config.yaml
arch: "unet"
rotation_deg: 5
noise_std: 0.2
pixel_unshuffle: 2
block: "sep"
upsampling: "pixel_shuffle"
optimizer: "soap"
lr: 0.002
precondition_frequency: 32
adamw_lr_other_params: 0.0015
ema_decay: 0.99
lr_schedule: "constant"
warmup_steps: 1490
adamw_weight_decay_other_params: 0
Rows from block 13 of a small image denoising model, named by matrix and row number. Rows with one number belong to one channel. Each number is 500 + 50 x the weight over its row's rms, rounded and kept within 0 to 999. All counts start at 0. Numbers have three digits each.
After each channel's rows are labels from the 100 images, of 14848, where the channel reaches its highest value: "lies over" is the class under the peak. Only what is clearly more common there than usual is listed. The data: seven-segment displays showing three digits.
# convs1: first pointwise conv (model.decb.0.2.convs.1.weight, 96x96x1x1), inputs 0-95
# convs3: second pointwise conv (model.decb.0.2.convs.3.weight, 96x96x1x1, transposed), outputs 0-95

convs1.61:488509443575499587507473549515476514562537521469536433556460490499396511737518489458456481482472480524506518501519469477479512489545515511492506481505501507438553514501486477534290548478415516568535519489589533469499499461520500561527538482509458497504566491449521492517458452489377577494
convs3.61:491535471538527557490481538477530475511442581565532424421542452550553535444614567479524403467518556459515583549433501547541456473493489474492515488503483545503562482498482479475616518462468425487425456570456442470435405466463526504401500559549572662474477536449527524448471514551451558467
lies over: screen

convs1.4:475466483511483458480595499482569549473517505528504536465488500503495533530399402482455461503503514515727443484520528423532500540495598532514516470495336463499614517462512426513487521493533463518484548535484500522619534536494480612499533532544515494491500532501532504421519489532447472584
convs3.4:492542496533456496497558483512534538481476429485536518582513510469509517477501626459523519573520479529440551526463461478544632578506436481526594499516447613478493533567545596453473513517535537498475534541467390534641479512474503529496414486485388546425471489518522477457428442399546570490
lies over: surround

convs1.14:491431469506497310467462470544563538458473553448478554509471540480563544468563484451440518487471442499479428465533442446589541502470478430508428449544523550487495547559538565521534493464435498470396480507507420488427548553519469461507474487579456518448398474594470523452443464568393475476
convs3.14:408385490492535564526503522497471514448610546474521492344424540502403493492554476510549485457356374440562485463531483486483515465493500465473518519537486479409542487533481478513527516474486495541485500503492484534460541493589472469472439464511455575605403459496558410513487546555518448443
lies over: screen

convs1.85:494455469526472496484503504502543512731501549524474506418543527432560527497465580495545484484470520499709553514466544526407466432527528431520456475492450415498464549502455476523490495481462432512551491451482423471622541519438533529483519475494490480479487437545451507483480513515455511522
convs3.85:515443523486481570508425541487471448546513491498447489455464465547492449493536451539521509463538587494527450508572543534460395462487556524531426507537579370511499502381480461553479501512491490526527476417508551468306509454470468465497559496471558455597526461506464477592540607536437450524
lies over: surround

convs1.20:510525491476508558456520421488503427482504501475558543548433502468482549658443521509490525501443541500540529488552394484482533559558510574480497546520527512478527500507556535456483511519550524378411445493550531398498566475514550524529513567464493608501514485599532510500493513327386522446
convs3.20:498487416547394566531445491468499489502506536609452577401482538500515530420413473545446505569422492526511567578582597542446508520454558479558491476559451548561508528542485542419441552549507461516519545506506504448455458504502525432550548517515510411401445517557431537457545415428491523455
lies over: screen

convs1.65:522582518516507488484446573428450472530480493511457536513495498511488430514490368503538428424503576727546507514472438408538495521504504535467532465519514506502540512509454463496477527557522461494534510491522513500500552523490497527474487563454268536471442508445553517462497496507543508539
convs3.65:501502453456410519468500464538472497433502410537494493629501420482476483458481397514466558442493480656517509548503459487503477469439561523558490537503489460422509439562555427505568518551515459506455525499550504538489557521550518543453511456612600489433523501495615566509467390496590522522
lies over: screen

convs1.62:489412550469543507475461494499530388467397471584483511483535490560459475557514388439519515504481489454490482495562394538482426384477486468514562493465478535538465491570522621458484647501574450508462468521480517427460530482449493515472395498573577474443426493529531510566523524485483497426
convs3.62:488506541505491539546498503440477478539567549549456590472542591483592453572475402526456561510448534489455511521521445528515532452556557488515512435507518498381566532522510532444467526409478452490540511466397442454459579460530434436492347482492421533542580428413497485475473492516595496536
lies over: screen

convs1.44:466511490501476493497388461613493497509490521489488485540456494502469396492536449487474459506602495477576496503476506438511479437489545513303476471556504500457542569504396497469494466546489504442478518504538460470495431601522510502492448517580529502523491530519460722445463483484482473513
convs3.44:544376516506507499485507540580536511510538513471489553464511402494534505433515536528562497505559459500557537505489453503483506427555514516690460526581355552421519470390443470543478520557428494508496476479511554510554497484548496515495505480507336548514588531552465505556460509489464476513
lies over: screen

convs1.76:503502465564496586496511510496442512475467520511529370489495522534633528519531493362462443506475401503527531489522444490453504493438462492500570491481512508532438509509437479585499542513533493449521441451516410537502437519497463570579495553495521665486382467510386488486516542498416531428
convs3.76:470500491463581522493453408530602445539549522493556468478472551467457584527379562419425511423366501478502483461514543556464506469518502452503543458570461528436493470503485491459490484504560455540542507578555431506466595402515436408426446490546580486552532476562503577438557526515465508463
lies over: screen

convs1.88:512538514511548510581514590495460517477567521506631544615454506535508607475479458607463514503516520489688490538464515598500482562577531522490582528532484445490475584398509469488457513518503514517525509536542523565578498526631515494491528569500512485467546492525446499491592479525484512480
convs3.88:498490477489557477525529538504502495499511563497499528485529454538521485481497352475416494481552499497462472486536554486469425432479539531499483501490499331495477534335561502501535503548548499519453538460484523469234482476505517479512570545510460484524469498485510508566512534548481517537
lies over: surround

convs1.41:512527493499503535528635571510546532506507483520526509549526536464542578499559502496607486494498530499630714494455486491500441509533509492495523548474637483530514502357526559540555508550521581519550521442495510554529595451602527505515546507508526494495535514488545511509568482492469512530
convs3.41:468490493462539442545482580503522468538540559487520509505517456574546498468507355472450519502521466506411443446573555492479435430483539522491494482467500328501496539357554505497548517510539520481455545470461535462293460421489510478489552527521432498527483511468500525558526511553456518532
lies over: surround

convs1.54:491521488509512490498437501579521497520468527458491495497413506522478421489549482477485491508612441513473515515551495516518508467472535475307473510477517497462520531498490524517518500591546474493513488519503543460494464562501504532511424491702552513509556488498479553335448434471468359569
convs3.54:550444484568518454520521498566560514519497499596516504474585450477484506485479504504527465472397484455447504473554536539466525409540468437720482553422450602469489512434510474561470531489502521494510476488543516452548477492594536573458455518532487569506559531522489422612481484475412428513
lies over: screen

convs1.56:305430537485467521552427458521557515559531491537541442504473456576616520470418484537604442507640409537467481546493510614595510591497480597493528531485543505548542498506532556481499494470469535490490473514554514470491514540491496513528491531490492484491448545518525526478581453504551563555
convs3.56:301484489498474586419440442509499544426513508535495479578441511494505513467495563533392449505496525509529466497551446544566495553482449520503494574479568436509497518466427578475542438472537569483437478534428457577551494468525470498585449462520404472432444556451543526508494576439575498521
lies over: screen

convs1.93:508516445607506473564458554520540518586490532405416470524443504467521476533545479490555578445548447484519493501532538449502469525523492587494516609527473509442494530500528548399535274467399531510417540517531504512501596495501453510449501569510498488494490496438490491507555521591488434488
convs3.93:475487474535540432524471410469578560471531457528480472507518523448541480525431568481483380387545499563475450494574464481484474488453527486584525491442566452605503534556469581482547475513453466438464434442470490540567450475531543453508469557535460503591480432495454500433464548616609584548
lies over: screen

convs1.3:515504527518448601522492518502461507550472461471460517428496432482487471553434484446566485519479444513517591503442542397439517480599476512506486497598490391509505411488523525534463469496543512487417470467439581547599512266481508447441528571481477510492520525516541492503522543550485518539
convs3.3:522499503504431549488575560509524501563492420447516557486494515455442486509496591420552436450581535475474563465487482558552610577596476504521536546459437653463480521553579518525526498470589485469521507607449482513599535580446489505424498444509527592489500543547527552466424514522496531472
lies over: surround

convs1.59:502462510520512434447375548490445471521479505483528561459526495525407515503492488456483350531551563490539524497559395447442501468417610495500548490503502497509530460509458484517601508503573503377387537493477463593495437525483524545466429511499515611488545535549493501516552493623534533518
convs3.59:482553518485538476464470541578516553496459537438570407581506506443438558483443562406467447555608457435485438595489623511500437467462388474529546538462446418539460423492488489503474559458517576448540479478558536506559426482440520444563471530526554455517539547578439518525505515508442488458
lies over: screen

convs1.15:472479450551500415524475567497537481585542507476528503508523479514570505487508538505472458492500430490502471495448510521512551491510537546475515538529583505539627539493508491492511468471447467469488481506560476540498506479478551552496455449500512678502238516488533491512574478491362541497
convs3.15:517523606534431500439450525661473471452501488472494456479487475538544450502509532495471519494453460517564479430491579532493565587472509507547512471475485516546446427561520541482413474460501568416557581504487533506436374497489516490496500547488497363558523510537518476545591435422496566612
lies over: screen

convs1.5:503419474538486489476443515481490514473454499482534659497473517451505530524519485449514456380511484717517505494465503508585542474543473527482543466451481498493514446506487557493498524506507432546504440496533460447493441458493496537467527504461705518447470461443482474493471612509448544528
convs3.5:507525517498566505510477465422470509472540532538542469511514430523474446569488556583474467594496442274428544531536497525527495601525503468489505494491502527533522579493420466573478525496431514591505519499511428528472444447481484496550439461484378545614440515476427521495490432524505554496
lies over: screen

convs1.40:496489529461466570525438520494466374511494510426492536518435472456439442408527542550410369533523563515512523526550458523533493526518524577487476518528500500567620511500474525543523418465544549492549562493526543540499541440560534470473410428526489453483537496359427478503590542583508530590
convs3.40:469494505503589538512526473494453520413495496582496469452535573493528465509522571436423449499531467571438605480403429543476498528428659435458479546527425452494531470454559500598459597537519550509510453566502455458453516578498479512494529506518532518601428513450552390534471526493528485454
lies over: screen

convs1.84:487256500513513479521556503563523463468531565473513547585443490429471499465491448534526492503419533491495524469518496490481487584507453444314503491490494500483494536509407549534523515573527534503500538508546475494497521513549498522551428492608524510550478499506514552536494472483441365473
convs3.84:493522442542485485549510502390438474429536481479526473559515550565490441566503479417465549493457514514467458562501544543519497625463471537365482482557535516595427549571528539465574445446530553492548557542467446456492473525499445460519529462467614433473457441482565617444489604503509482531
lies over: screen

convs1.48:504576502521431474473536492516436515608602500476458533515504444488538569541430555502606507516516525505484541631510516492562524519400418568521459453532408436542496494392527524528453433553546551492549449496482625534584507514440642466451467455471528469541516536524528500524502494523548511477
convs3.48:503543505618543497520520484487448564488465609526505563472569544494541637507458460527452535518508487502545465518445531480535553559507481480582553445562468476453484495476517616514556545618488445555568591535477515547480535592511450525494523474535525496532547552456591553502560533449601603556
lies over: surround

convs1.33:508530520466483463394545437512496558469539492466487374527508527494492555535550511519543619486412471490516520492515471473488446606492517538463476470529507503459446537536454535515597406499510511358509522500571496517493514538464549441459506641484493515492557491500520458477428553335604467500
convs3.33:433497488672423545495475522463422527517524552473551509445490475478522547430535521493509549527469629558463496525575535500500524550544547545480402456509491524450495486501515420513525515476451404351531497584482541472586465490510446449535553508545532524439441466505473537398517411567468520477
lies over: screen

convs1.34:503703521473484388555501422516475527529483500518459529528424523513503428496516570465522452495490483513561506475536488497516529505491529550481555472484482498484411527505674537508515482526483565460555503492485512396494516509495493563523470477595485511473541476517465298559454541508505483539
convs3.34:495372581471537546460485522502543489546546477486487526494456463462564577468539536579550538432585494512522592544468477468531542433530576489537522509493417514426506458398353501464444536506477544483510452519544532553532469516490540548478419525505340530526581540554437544571481484501532535450
lies over: screen

convs1.58:504500563506541494540589597501553516473535539530594597621524556537488524498426563553537499516574521512592527519485498583487451558574472610497549514460529387495583616376512504490484503504539538514478551551492474556563428495462432487491548538497507466498525551518428501470558452506464517561
convs3.58:487487488509516476560521568541490467483528542523528523482589477572548485502479379453424485503510432505463415487537542507461450441494549488496552468483487314469521519380595500499546533517544507548458565452491517475270487438531526491507538530526459515482486522463513514545494525559462528500
lies over: surround

convs1.67:494555534505489459503444661490493416519460489417582426513557505444432552489517483444474492505464605496531516503563548524519485438545449534491533515481465506458474535505461490501438420543511649506649557510470529475512420487554460469506499464491493427495465537341500492493517535429526463530
convs3.67:503480533515532512618554520517503545512440534503531506484506446473497549526479453551550577467492462506595452612519496491520560457369495473535510503480485471559481544633481460488485445491558477493481391583439578475480534453580509639507555437475513530422386491520403541494526560531501520515
lies over: screen

convs1.0:512519511522502457509728548525535503496511516522509527520491475535487568516477514459577462524442524501622636551472518522491470511473485485504546472474485483474524619344514591555510530498472534478491476465527482505527599565585505618507542497563481484487495516508575491504530467494456544538
convs3.0:493497498524415513474527451482523488520473413475487489537468493478470493479539661501608501492462541485517531494462442481515531541519457543427500477534571630519508473644452518494452504413470508454488460547484493529739528527496501499469455505473485498450482496531446455460472457436484429480
lies over: surround

convs1.53:493501493481505486469426468482496485480543624474485480468506606397514468502575442412488505480490503495686632478512495536567521470518432579504450433477607411531564576501500531491502467512473567468489497465458393490590498402484443553500483498516505487497471507491425510502465474503490510426
convs3.53:532588506535518495511499473450494569478418556507505502504454542470420508555520522590524483506479558529549577570475488501541498577568441447520444521485467633551505454514394512515484471557488475483551463559571493544694525592495524539513417518496577462514553489491582476444539501425576504480
lies over: surround

convs1.30:511535470553484474580473584515505457510485516568581469554379508531461460650508487486442406507593480501510541492560408437520520523598534495489577479516515502451501513506416513561334522531467529501536484498482500433504580475541497558542454428505505527502530559420486503523476456425421505559
convs3.30:464534467526431512513538508484449571517600524492554545553519465457529521564535440532512515566488503459488510554518466566569474487540487514499520506411573457420485449517534466497547576414443439383523576473511507491474501486416546474550420553427534522466605443495441511470569460349568409555
lies over: screen

convs1.21:512325506551482524524478495513488548487469510495573572548373461469450603502522448395452523481429482498491476513497487452516546566492512478516467521527498513526473562519525548463493479503465540467680412497495474559479560523538453500470454560512519492488460505502476516522585328465495519435
convs3.21:493473578537483535551508482478476448582438490468468601506481579416520623489525517497459471514614597498507505487545536508439512481559531507454453449367514450408363529517537512486529566598494494515511470493538472491475512459466556447556528510511434503528557470485459481519461439472626570434
lies over: screen

convs1.11:523486518502504471498490472536591536511461504521455498520530524518471580506487448472546555685492486439503486496475480515555523452466575478498510464553514488514480483514427570493493503443425511545493496501553497475498516556480386531485468500499611532247433505493537493483524415483518403482
convs3.11:501530506456536462483532494579539454401542500489465555530552468566525448519530560484502565340506471489531547461536481451493448465507523508498446529459443506494499451502487480543510542492551526485483468519527488520576514529487621546488484530522633485273470488514544552458533398529500415458
lies over: screen

convs1.92:483486457514486427476472497515470524435436515405467441463504502508399543506567551492511465499522502499526503525507506389509475510530488491504420603525371511471509545519474509534476452471443554523555468475582637462506544519486477479596549489516513383494677490448506504488431491486624509446
convs3.92:485492492521492482457520409503462529542587483510494510575460593423561501463409492565567559534524509411487511441503432519457349543424483406497566507530503583457507524451482607457571414490466489467485464493517460481497584503469477426537541476507499598490552516537522394456502518554582441519
lies over: screen

convs1.57:491473533534528372484511399495561510523681511471518391518504493504522466558533496414412490518508489499503511499497496551431462471450537444501425430465488503548530509503500498516481511508509537518467533504517455556504486461540511495471534419497517637497277440497452494494508491511425539502
convs3.57:473503486472389442452466589420462534547577508469468489571472459494546566563495501493474543475539562484519401502501459478526502510410398571536478477597435593448479504488482483472482474426522542541539553519486461554477450542553500544496506536443544505563375512455525319487523443539554506484
lies over: screen

convs1.22:487579494425507484464422528501491494496548532406584505572447475509319488467511525529489525476490513485511523482545536633521539538498507485533429397459524497454568459501451462533450650497468467533535573505602508506494504558515544531485516637540517429503477503561504497496424480489500460426
convs3.22:497525583427414485541578469523489526384497519423484518424511514443462535491447557547535508514514523516491446468494568477500486531409575505481544465520459582459506519455479472410631416537500456470456519507515559476596473429452517560553440456462552467488443569462383505545487563566461540599
lies over: screen

convs1.82:494454513515462549480524506498575486620509534467520449418548497496505536503532514477624520499487494478630609540534482484545479466489452498532442526539535387487484652476507442486503547528509628455479465535441382520576437493421606442467495600505496495503503484535450517521484533508465492536
convs3.82:400486468470450540440463537509468436540588430407472511513511515535561431485555573462501473485486487438525506417491456434423481435446556554461541446521577401451498519561572475473475512419539523515429533400412474451403499440512529459492517458483449511493469505501390425502456570560478422468
lies over: surround

convs1.94:495494351463506515447473569496496522514479498507532444509412481509457449526487528505456665458533433469464511506568585461494515565473548517519621556455527497494532483499407509583497496502555443468469492500596444524492525482520528607513430526500526505484476482566490493520463511299475472507
convs3.94:501511458504541493477545568490504509485450510473536478486494567527540533387569490492368412492513511482500455494482411554528475415466472510494589483495519450555459508513445449519455442359377429482544543554525466502578491518552537476543592546510544591514535502358556560485472517469496563439
lies over: screen

convs1.8:487503487489529586456481555498522403451546527447450472571469483423338467618507472434550519492484534496457513486525452613525467461551483566513500504489489508665480540503499568460470490493466403430535597508569427512499495486531533601458484529524505595496437512551533514482498513438456496514
convs3.8:471538452419466613532567457521467437485470465528477506505491556467492380571502522496495497648528488539488470465480505491440443492466463476548527511404527559587521455398406515471425477469443422558534523586435487442544489520529432542535520432532494511400577559456458527532498551556520491571
lies over: screen

convs1.6:497709512490547511456535473570466543455489481484466472460540452504535500490491529552468513529609494485465435505500494521480493308567538541519441523614519516539505499532507503489495488506456437471376491526469495469490484409485458456544504511477526496429480473493437544359478522494452570503
convs3.6:408373514571452488602528516460527540465449481549489542536445389462484500524475490497524491499518524488464506582465505459458484468464514435506462456582468553592519462430442530489468498492509468546570503419466476474473476435533498439498456522409439577615528457558510559630456470399530566548
lies over: screen

convs1.7:501485462521513513496519488549494399530454525506479313481645501428447539531479531505530496679537470428470511506537504567492477571476433487505521454445533497491482464504461489501494480480424463472501492498522487442491399499496495584496442514522500493641485457472514479477548470493419413409
convs3.7:445441535457478509558465563495534530621498482492536464542536458476514465584505507581548509640468452426453450515387489550526480592495515458474516468487610475525540570518457436462437507526521517476474519476529374483559520462538442465498422432530536556601504493503444611440453463545534521504
lies over: screen

convs1.49:497492484463499543539513464529609268513536520456547434558477509429489582500437520459544552493494488498583514496513443444363498469506566495474593555463531509616482473506514479509612484466504534443581482513540489463495500548517454422516489496488513575547487479455467486492567534529487478554
convs3.49:470507488435464500513472513521506450506504565489498525464378529410504467553515505460516425564447512521525463504514470496524632361461395514568565475544480574560569475421538520579493508431401517539472498486407512525520480535452437532428528486457551447470549536401458525509476471583512525603
lies over: screen

convs1.60:514438488498474463481405517491525544577487442487414464372497440557486542473568467512571471504487544517343463562446559445473503535464490456461500472498560519547422347554481420536482465519483467472520495427503521481481576572354558466447493482506529508470553561514489444567486525516503519498
convs3.60:489564560542474568538455518529457469541429431569433543465548489403531588568543518473554539514566578524391494527432494441461535542487497443557610452536521503467468401535562457509469528552540450536507472470579438498494462524432515503517524404477573552496550441543478548529481554515601579434
lies over: surround

convs1.46:514553532513428523519451539521555527503490373491451514410535475566528543523474487531571526521512509512365542523452498406468536492525534523526544601530522385528483353444533400519510521514579440505546542435497592522607502523526497390515530501465542515515555560509556514516540529535517531559
convs3.46:448553510502534513484572415497521579447507591515565406556477504534481543557453414532424528514542485516448525560535510574575506563559480525485473560498455617515520541494554602526520467543459566516556523584518542559594522421483457541575522560523471442477527450450636509439524491488524573503
lies over: surround

convs1.25:474478440543498476508357407482518403467401536442473526487525487472458455586508484453448458496499507485545516496516401509482530495528536449505621470520508507524545514508462553634473576506525479457512554487536545458498366552505532490518476396506500584499590483588462500502473507580402501435
convs3.25:460523552558627499424523521497422492428481434444558453514565444494534522554557493470595542585494556587460496449424519521538529399530527446490459574432486463586564582422542475486482514499454515448527468404528479472609501516576484541537516522410477514473402522570484490494506497499531446534
lies over: screen

convs1.51:505499490515537507461509506521472520642456414495491526435510437544480495501498416624717480523443478484598542494516473586506466559504511516499515543508476378484414597518503469502551521480522475511475531530424480557585491533436589466515452478512538484507522443495537487484448527485493530573
convs3.51:524537547517536620480440523465497470515453432571470492453433469437478481568547457632574458467542568473625553499530515544418435472508532510538473522541565484539486480539461428511521511500466487596567472466551549530517549508488470478505512495526663485520563496473499468530567643555533477513
lies over: surround

convs1.79:501516477499480518481601516491492486592563553494471484473461554504496518491558497388611501493492512492679690520500486459556501490491413521486474449485626460529538580456490508528516479518534585489532486444458422473566576427573537514464475480509508477486531518486415491496448470492473521474
convs3.79:457433463458475514518510569537513446512524465460532525490535487554572497458525405428441496492542438482462445420565521495434505454471519539480538472477534368456496545406593495498524541501564516494395550445460493493302448412498482425480550510518413530453466524517451549556461491555479541508
lies over: surround

convs1.35:508475433429506525392402451484528548486451472396467475479545511469496592336459502485488533477543533473594499499490568422509505441556570473495536571442528503477517478503440481493491651504592568435470552488522479501496522498498530583492415567484505478480497458564517504518485525558595514423
convs3.35:531465506399550448422512543516481447531477507552466518449423544517518450405403499500511521537426552383468525537547516473476507522548387519457503585591461545546416530501590438535447460567509497530507493570460518494558500499434537614513558428506489473529468520535486518541409494359513499496
lies over: screen